A small self-supervised audio encoder (BEST-RQ), trained from scratch: log mel input, width 256.
Rows from block 8 of a small self-supervised audio encoder (BEST-RQ), named by matrix and row number. Rows with one number belong to one neuron. Each number is 128 + 24 x the weight over its row's rms, rounded and kept within 0 to 255. All counts start at 0. Numbers have three digits each.
After each neuron's rows are labels from the 100 clips, of 14976, where the neuron reaches its highest value: "responds to" is what is common among them; "loudest" is the band of the loudest frequency at the time of the peak. Only what is clearly more common there than usual is listed. The data: strings of digits, spoken by a formant synthesiser in many voices.
# fc1: MLP up (model.blocks.8.mlp.fc1.weight, 1536x256), inputs 172-255
# fc2: MLP down (model.blocks.8.mlp.fc2.weight, 256x1536, transposed), outputs 172-255

fc1.245:145116107132133156108128109143107097126108118129132118129112109091137122128134091152171160110098103103119109168141120107142164125154154184138126119129134090130130145094126098112146147156145070147145063151133128123115117103164128143154105122150086128117
fc2.245:146117118127154144126154181051123133101128108131159131161117114138097153103136146151105157117106130152119150100107120095115119180164110126137144142189150105114125129111124074120129115134102125115091148144140064140151170127096164130126103134083140130118
responds to: "six"; last digit: six; rumble; pink noise
loudest: 250 to 500 Hz

fc1.456:195110141119114160114124145180137163110095107148113153104099123132118121163127094127114121133125143099137103117158100133090088135177145148135137138113117123136118113127162109117120148145150081131138099082123109132155150151143123121140122091100150097157
fc2.456:104149089141173085187114152133181095152143099139127137142149112128118118129132120126140106134131123133130100138117141126083117164145138136094152147133153119132106101118121170116110071128115117149095126121093132136111166122123164139173111094103170119162
responds to: "six"; voice: deep voice; last digit: six; first digit: six
loudest: 2000 to 4000 Hz

fc1.156:127147115127124177129114129136153136136139159139106135105169107107109125147132131152117132132099150153150164144163120145097123129109157166114105131095117113118118104145058107126148142160122084112172140084121127157132076074139129085104132116142123106124
fc2.156:131115125097100149085077102095138068125077091098125090146129124108162131114150103148137120116172158122126122118134128130162144106121121082130142136079140112120152114151113177136133132160110115147106141122128153147118132125144139105150140147161134116137
responds to: "eight"; voice: child-like voice; first digit: eight
loudest: 250 to 500 Hz

fc1.584:115138108108118127136120106121087106144135107133116111110123124097148153149115119103115104115148148119080133099100156101134113101126077120128151140124096068132155148136087111118097148171143106120117099187161122116189124142142125094147154152120116137096
fc2.584:105124130117130092117136162140155113139117098162119136092156124117119163116115126140151143133088115151116129068165177113116097101124125153111170120139114072114104128142129166114143119099119093096115107125168128109114132132162143158098106119156099083103
responds to: voice: child-like voice; first digit: three
loudest: 4000 to 8000 Hz

fc1.371:121186148140135127132116091119143091117145132131122122129136171116106160134139158121119081087142104104151118142136128118172112141131151128102132129115078122144112124110123156100128187157131133139148136138116160102151155114169138153121151123069158142088
fc2.371:108157105142160131100133136137134107155127131177152117100122120154146149116138141172137146152104117144119143128101123113119129103131123140094123101098118097138116124134153148104113122135144114173129127135158168131120117161134118142179161166169155162083
responds to: "eight"; voice: child-like voice; number of digits: 5; last digit: eight
loudest: 250 to 500 Hz

fc1.253:131150088126139150134149123143120135131127160116120148136121177148148161072137147094151128111082146138097104134078124151112140094133159097145090134126094081080147122118092112164142131176143077136112102141148090116142163122196119124128146102163132132126
fc2.253:133153136146125073096072157147153160154151143181146158188068154104134117129151132167108132112143140135125153133135104118191126143134139124121146121146132139135127117116126127102138131129109127169090120051121144176125153173108155092090154147112112101145
responds to: reverberation; voice: child-like voice
loudest: 500 to 1000 Hz

fc1.219:121135103124128136119118168126127117132134165125110105121146089136153109127097133163107125129145107091169148122104113102105118112165138130143161074123077138122144151131088079137122130146136137079148084111171125101082148145132156103126149129098161138099
fc2.219:151120128106128147140103129111138132156157187125136136113134103117124132074136109111138127103111088128156156135102092126105096124155125134151131159118100160135092121124118076141132174090114150122131124092128131123129134134131130082152110144144185124116
responds to: "eight"; last digit: eight; first digit: eight
loudest: 250 to 500 Hz

fc1.130:170090126165087161125137134105121095134084115091153135105108119150178160124097161142101093143113124080112103144175090122164145150126121124145103117119158132165096095125113157118118126197120127135122132110154119111143113116169153111076122115117140117153
fc2.130:139199139126121125111131159119130140125126119122114124128133121105166146144148120121128118114135148098075142114150155138100125099156131100148137096106135108148153102153156108133145113082082111143127141166113106105083096117145117152136139148158133131115
responds to: "six"; rumble; last digit: six; first digit: seven
loudest: 4000 to 8000 Hz

fc1.744:088126108073150162135153102115106112119119160153151110143130159125090131148083068120101101133135124130055145122130076112112166096119117104134111079115107105109119125131133131105136123133085110121161122161123098118132122119149170128095142113146132108134
fc2.744:144075111148120116124146123125119125101128158107160125134143134126121106122124127106121119151131146092227096164104155121129073116109125171166137153147127087170131122128125137155080150102168119145132103122155153168086113098154133107146113153099138128145
responds to: voice: child-like voice
loudest: 250 to 500 Hz

fc1.671:104158162132144134157148142133113106115131141130121117093101112114112131110135139102118148152147151106111171151091145142120137121140108133144098129179125124152143092114109118089131136137139106178109115155147143164127161174128159129120123149128153138191
fc2.671:136125090140123111119106111127130124154139116143149133107128109174127110124114128103158131117128131144079135144088119131160154138083121163115142140106172112131149111142120111103145103173104158101094097135192148122158181120143123137058113108122107080136
responds to: reverberation; voice: child-like voice; first digit: zero
loudest: 500 to 1000 Hz

fc1.251:104057151138161131132139139136102091110124117097089153155148117109123094104079128112151195140108123121154119111107143110145122090116118150160127140097108058141130118103123112162092119114082141145124133086130107089129155090094117114073149146158112134116
fc2.251:143111104125069124123121141152140109134127127149144185106108151081134123122131112115196107160138133128163127135116151115102101183091125118135102150158110103133103108106126127130147148135092119134131101132133086205097087116093118134107173108124136126127
responds to: reverberation; number of digits: 5
loudest: 250 to 500 Hz

fc1.124:131123153136162109111160138080191163130160147155120139138156089150153125092118164113139102107147149109149110090093134112123140179112165110149083123152119123101136125155126154121096170130153077129130120108143115154160139091166120140168119105095149115146
fc2.124:125114104090115148158087110135123118148167124132152089144114176126152090157163096107102132114112125134117172095153155102167127128112137137088140095104114094131108154116127121138120104138170133175128152118115118124119127130129167104102139114137126129131
responds to: rumble; clipping
loudest: 500 to 1000 Hz

fc1.742:130160096130141100109169183141142114132165148140113150119087118105160151182109133116131125146086115192118144148138080111131106129145134091148086136119137147149105134118123141140098093130132095116140160120112142149141121126151098112138109145086111103111
fc2.742:100130137096122171102131112110151134132120156139168080102119157109133161130105130114135139090110119125095095124129130127127153123123136140123088123133093141154099110141128162127103124143138120095129081108152149109107117140137096104080124126123084149137
responds to: voice: child-like voice; quiet level; thin (high-pass)
loudest: 500 to 1000 Hz

fc1.446:139171097134084149126152143142112123087122167128152169177151170139141141108087144131150113097121123104136085145119110165115164182148156131125103134145115102101103158154101105083116113130185146129101131136124107156164123114110100136129150120107148089153
fc2.446:158140168129117106112112121136116117128140164161147129084174118113146161122160108155136100132120104093105127110119124169131076139140150077132111108104146101203140095145143100176160111155133150122127097142103115108125125101112110129116105138136135152146
responds to: voice: child-like voice; last digit: four
loudest: 250 to 500 Hz

fc1.0:153107202132166141187128105151129091113141155102094165135132106128152118150062139096136110151155109095148135100113161118125137116116100139141153126085164162136102097132109099110110127108123110142128179097107173111100108129130174149137164095115135151150
fc2.0:156138078087114145142102138115162117168125126123140084129063120146108164156182116156148126105092103135152155150124124139132117178107130147150141139100143086164125153120111137118128119168128107160144139138113121126151134142100141089129115130129118161116
responds to: "zero"; mains hum; thin (high-pass); first digit: zero
loudest: 250 to 500 Hz

fc1.646:141102145141123145133126118135138106131143111101120115084132135109117102109103166131098104068119160166102109122125163161089115166077116154152139130115118150150170134156086145080131166171104148197108146098105147148150122138120148106150106093113134152124
fc2.646:168118155140157079131144151151154150149129127133091099143140125135131084140156132105143121122132156093175172132120119123139132189159129107107131129102113097140158176097129140084146101128113129151133122134135101136121113157139137136093156135130134149196
responds to: "eight"; number of digits: 5; last digit: eight; mains hum
loudest: 4000 to 8000 Hz

fc1.272:169094118115148109166106127111159127182111140097127143094124149107120136110144142160082063124116131138116113101154131139148117118122124140164118100064088125113143132143124116113145117159121099183098128175078159118118188165101116146163111081116130115126
fc2.272:153157127145097130080118081133115178144133085093131125172127189122168136116144168151118094113116147139153137133082140138064161080108113100105114094112147127156127133090150145136147124124071140109123152125169149123099119152111150139144087158144131146108
responds to: "four"; reverberation; quiet level; last digit: four
loudest: 250 to 500 Hz

fc1.102:135101123118110133106147137096124153113122107127107151128128125100117115149132124122119165122108108157138101189136106135135097098162136131144161150153119075084135117125182099135111111095130068150117117102103122085105150150156096104115120132129148140067
fc2.102:112124169116143158100144108109106119112108104093168141091080154117123109138115129127118154116137129157093131099126095150119149136077161123153102082093103113137097102112101141123126129189150138138122128130113138128128162152116104135126163096143072165145
responds to: "four"; voice: deep voice; first digit: four; number of digits: 5
loudest: 500 to 1000 Hz

fc1.198:147114140146134128120096134118170139165136093107136157092093114113127125120152111133100072115142128133096121134138138096200170119132093110155124128134115147162143085125161079127137127162132129105120119124136136107076146132127079080106114120160142105112
fc2.198:144166129180095144192126114123151124106114100139101109109127150163108135100147155159121091105104165141096115102118092154138125133114131178126153120124156162147106170076135130186145114136079159136086140110115108146139094102162158133168154102134150130120
responds to: reverberation
loudest: 250 to 500 Hz

fc1.364:170146158136117095169144091150105076116125096098125115118104130111131129145108155110124079101117087097101151141115093155143174111106126114098085155129119128130142101090157151133140155127137102135169126085108126157152132121108132144163123111089122132111
fc2.364:092126114094140094160113167134149108092142144133141142120157090137102122111146133147057103126127174119181089103133163155142139108115134143158149115103150151132120143124127109139131124115143138114143120164171081070127097130093136089133112151126107138127
responds to: rumble; last digit: seven
loudest: 500 to 1000 Hz

fc1.434:167100102133121135171093118114141134088159089137150128090122129120141148166087101164081161101133092118128119168169104160121174125073128145111089080114166116100118102140164157147112144099139121104151093151113161110140130090118095101144143111130088097138
fc2.434:126133083102143133139171125190143145141135143142155143120111162137115089101102092134113153101151184121161151108121110137112173107143118152119108182126111104103111153123143142190083122142123123136096154159182150138167124117123166133122132114117078134090
responds to: "six"; mains hum; first digit: six
loudest: 2000 to 4000 Hz

fc1.99:125083177133170146162128123139111117120125143115107156115108112125104122126133146136123118166117075134167128183125117118109100109152146095111133102139161066161117064133119122134161167109115107113148144106131168158090107120123126134098152144172142141084
fc2.99:114109128137127118125122093140148092117118141149113148152107112108095112072148104123119115149117129121136129107141179132099159141126159128147090115150130143110114181110125126135124121098128120141106132112190121123148097106140116168186122101129146124096
responds to: voice: child-like voice
loudest: 250 to 500 Hz; 500 to 1000 Hz

fc1.762:117103094094165146132128045134118149132101120124141116135115138096173136117118106115147111146117125117153117120108150143113086124124117098129167142097121073120091113088125161113133134125111110136158153080119160151117121156141133154124100114129108122101
fc2.762:158085167129125146094103167121111096111101104207114103125166148110111122081126151122118134158130148148162138119096126143126115151131146133151090166138117111138135157131114092129139141161133128153141077170107114087113146146093125126154135116120116117147
responds to: voice: child-like voice; "two"; number of digits: 5
loudest: 250 to 500 Hz

fc1.727:107128116145118158132139122162178114157075145109121124129126123155148144121122139143149141156148104105128158129124109145122100150126127156095112140152146145094112108065142107110113124159135127121159136140153106167162112114120091120141151165102133180108
fc2.727:123129094135105071123135109103101069105177068153117119144123145165092120102091132151103103097178092160150140069129159126112159078118120110160148128127142146152134131127149138134178110135137111126090082130140105148149130146182138117114137159128100127148
responds to: rumble
loudest: 4000 to 8000 Hz

fc1.523:148136133112119196131125096108117134063120123141164126100121162139160142125123105112116136124106144089103117173115099131134100125146161120089149127093131115115100084114120145067112117104179166153138101088142139163118161156117160156091131154143117110096
fc2.523:135111115123149150136130118140142133129141166131093133113158135096079128124150143092132108112140150140134138131129154157114108163096113129151103091124115134154132173140124146141105129139153114106129127170151132110129146102133174097119117150148105134119
responds to: "zero"; first digit: zero
loudest: 4000 to 8000 Hz

fc1.701:084149057080131133110124141123144101097142143129140140108161106140137081142094128140138160131185156099145108099129116112137119115134170105155189113146115140161128129099135127097086139108138141091176128151164137105123152123118143089093161110076137091119
fc2.701:161104134110201168129145068057142113120133196111137097127134133102106155137165105120151103079130110103119129097135127174105109127124092108106116113136135132113073098129121119131135187137153169159106173153084107108125143095119116080110111144181125129156
responds to: "six"
loudest: 250 to 500 Hz